Weights of a small multi-label image tagger: 5.4M parameters, batches of 256.
Rows from block 3 of a small multi-label image tagger, named by matrix and row number. Rows with one number within an expert belong to one neuron, the router's apart. Each number is 128 + 24 x the weight over its row's rms, rounded and kept within 0 to 255. All counts start at 0. Numbers have three digits each.
Before each expert's rows are labels from the 100 images, of 14848, where the router gives the expert most weight on average: "top examples" is what is common among them. Only what is clearly more common there than usual is listed. The data: drawings of small networks of dots and links.
# router: router (model.blocks.3.mlp.router.weight, 4x192, trained with AdamW), inputs 96-191
# gate: expert gate (model.blocks.3.mlp.gate, 4x192x192), inputs 96-191
# up: expert up (model.blocks.3.mlp.up, 4x192x192), inputs 96-191
# down: expert down (model.blocks.3.mlp.down, 4x192x192, transposed), outputs 96-191

# expert 1
top examples: five dots
router.1:109139119124160129129131140134162153151081119087150118173144148116122161135085106087106182103099116116111076139147130146118083124103100138130124103132168130204122148104110132139158110114125109146130115131080142156134140138171138166149122125129134153107135117149161131128158101130173155124
gate.14:133129129147120201137121131125127128129138144127141093127126125134119130142128126091127117138124092125127153132116128139125107119056207125130127119127129126119131119126159139127103123136167124126133122122146139128127152127125125128118134117137061116143124119122131126123127127134131131119
up.14:126131131127116133131132143129126126124128122132140128126129125125126113124134126136128130140128133124139128131124128115123122131126120131134123136127129127130131134129123122131130130130130134124121126129128132108124127136129127129122130128129119137104131145129129149126132129132133128123
down.14:126133130133116142130133121127133129126127129119138129126130116127128128116127127130131130139121140137134129130106132122127138129131124125106128144131125127135130127128127134129124128122132126130132159116124125131126130129133121132127129121118131126130126130128139127136108133130136131132
gate.15:131139124144132132141140129133121145135120115129146124121105113129129116059140134225138152136107135143129111131153154152136101125124077122108135134104132118139120133133175099114127115124138162112121013132110115126132148131144114137101202127113168144123168128147033137138139123148127129122
up.15:104121136121130132105135095129146139147236108131115112126145134130130115132163112114134130096145110126155177103130137124135129102128132127120136129124142162154134148127125097128123116114126131094128111179138109128159124124129133128119149146136140102116121134120137119113114118115128162157
down.15:130127131123139232140126173133124106122138120112124143161129129160147095141144119128141124135136107133226137117132078104161129135109111087105126146104132129122131219149145082128117129097104129094116108068168105137126123128120094086133121164137107131142125131117112155141167081122148128121

# expert 3
top examples: five dots; two groups
router.3:149138122127119129119137107108174063147140122144119144084112100137155131105154125127138167057135107107123150114131137124134118143136120131169159126118124139080168134158164139134122112110099135094120127124108126155142137109142139093120079154180112084102115174093156129099161129142116110147
gate.14:158127137125149144135133141103105144116139125123115129116106155106119128110063128137131133086128140128133144136082130116130140127165097126138108098098135157198121121069111129107102107145135120103122209137128095120141128130128186121129126154120114106158107138100126116129165123117174174129
up.14:128130132114138136125124131138196112140184141135110105179119127249127132136119134133116106149105109107122126139147111107126151111140062126110121129123125125145137147125138123149132115124153132147085111125107125167121066142094144126122132125131138100148165142127177147141137112125128128114
down.14:133132128130141123158144135128129128132128110144120128115156118255088110169124128126145128131067153124133126102125097141127135134125132148128139110128127125144115126132129112120127112139147128139128131111128156146114127121125146139117129133027127147141144120191127121128142113117154109130
gate.15:140129124126123097107137100127069174120138124123112116127140128132128107108123127059132091103135121122125130122127130116128136139121130229122119147133118136156141113142148163146091189127132202120140173107146111124109128111114118109128090138093103127099119128137128128138143141165094190131
up.15:123125127128124122152096152128162131127132136125125069098128128095132119136115148127137131148099138128127115125118133120109132119099138125124125141143142090114057105159128107114053043083123126146138129035147123128122095137129117173125079208108113127116111128134165127121096129132114168118
down.15:127126125150133088137126103127151125185127047134079127108134111133121093124145116112150131152128129124135127109178132168140134158130109127163133126131130117115123126124156128118092133130112128128151156122109137122133117150150088125108133139153113121115166066162150126132157142172127142122

# expert 0
top examples: laid out on a circle; nine dots; complete
router.0:115129158142151117151075106120079156138170162122136135126132145120128081120151151133148050168177149174145153115131141102137144096127092136083145138133120118069120139122115096152102152135138137146149115123155127078110116160115109109104137118114131149162161119132077132139136137115115161111
gate.14:120162133126112098128125143129110111123133107125107139122117134132115171106124087129122129088115159150135131143119118131141165125123133125128125110131136132148126129101107137106127134152156125101122131117091186072121128154135091124107185111118212208122132138130141132106126117127128110125
up.14:107121113130130101138131136088126108140128131132141145180160128156140125077131132088103092136118122129130127255128131137120141129102125133131095154104116142127111130119139076141163123120098128168136136130139114097143110146117124131142176126130133127133127109130141114153136132114132084113
down.14:150129160097130126130101145124135134131114154142132134118129129126150157134115140130210146156175087151119127104130161158138127060157119152134114172118128143118128104122130138148135146130113129217129074129132125124127137138148153129109130119115137100113148168128143140103135128118145154138
gate.15:113135124181125126127129125139127127127130131123122130129123131128146127127126123120116125127119122132101125126128128129126130117121124128123131135051121134050128093128143128133130139124130127138123130139128127223133097110129120128125139130123125127135126133127000131125136137128121125131
up.15:122126130130128129133127126126121125131125128133117139129128138128130107121143129130126112129118126128116128125131123129125126129109125125123131132136123130082131128138138133130125129133128123133119121128130134130140128098128130121147122128102125127134126128125135124134132128123132127129
down.15:136133115131123120144133140125128122139119131096129130135134131127134141088129125118000081125124121098130131137132146132129132125129118122129122121043111118083139114122129124129150128126135143166039124110101121130193102121132135130128109133136126132128114127124129132134120121129114144128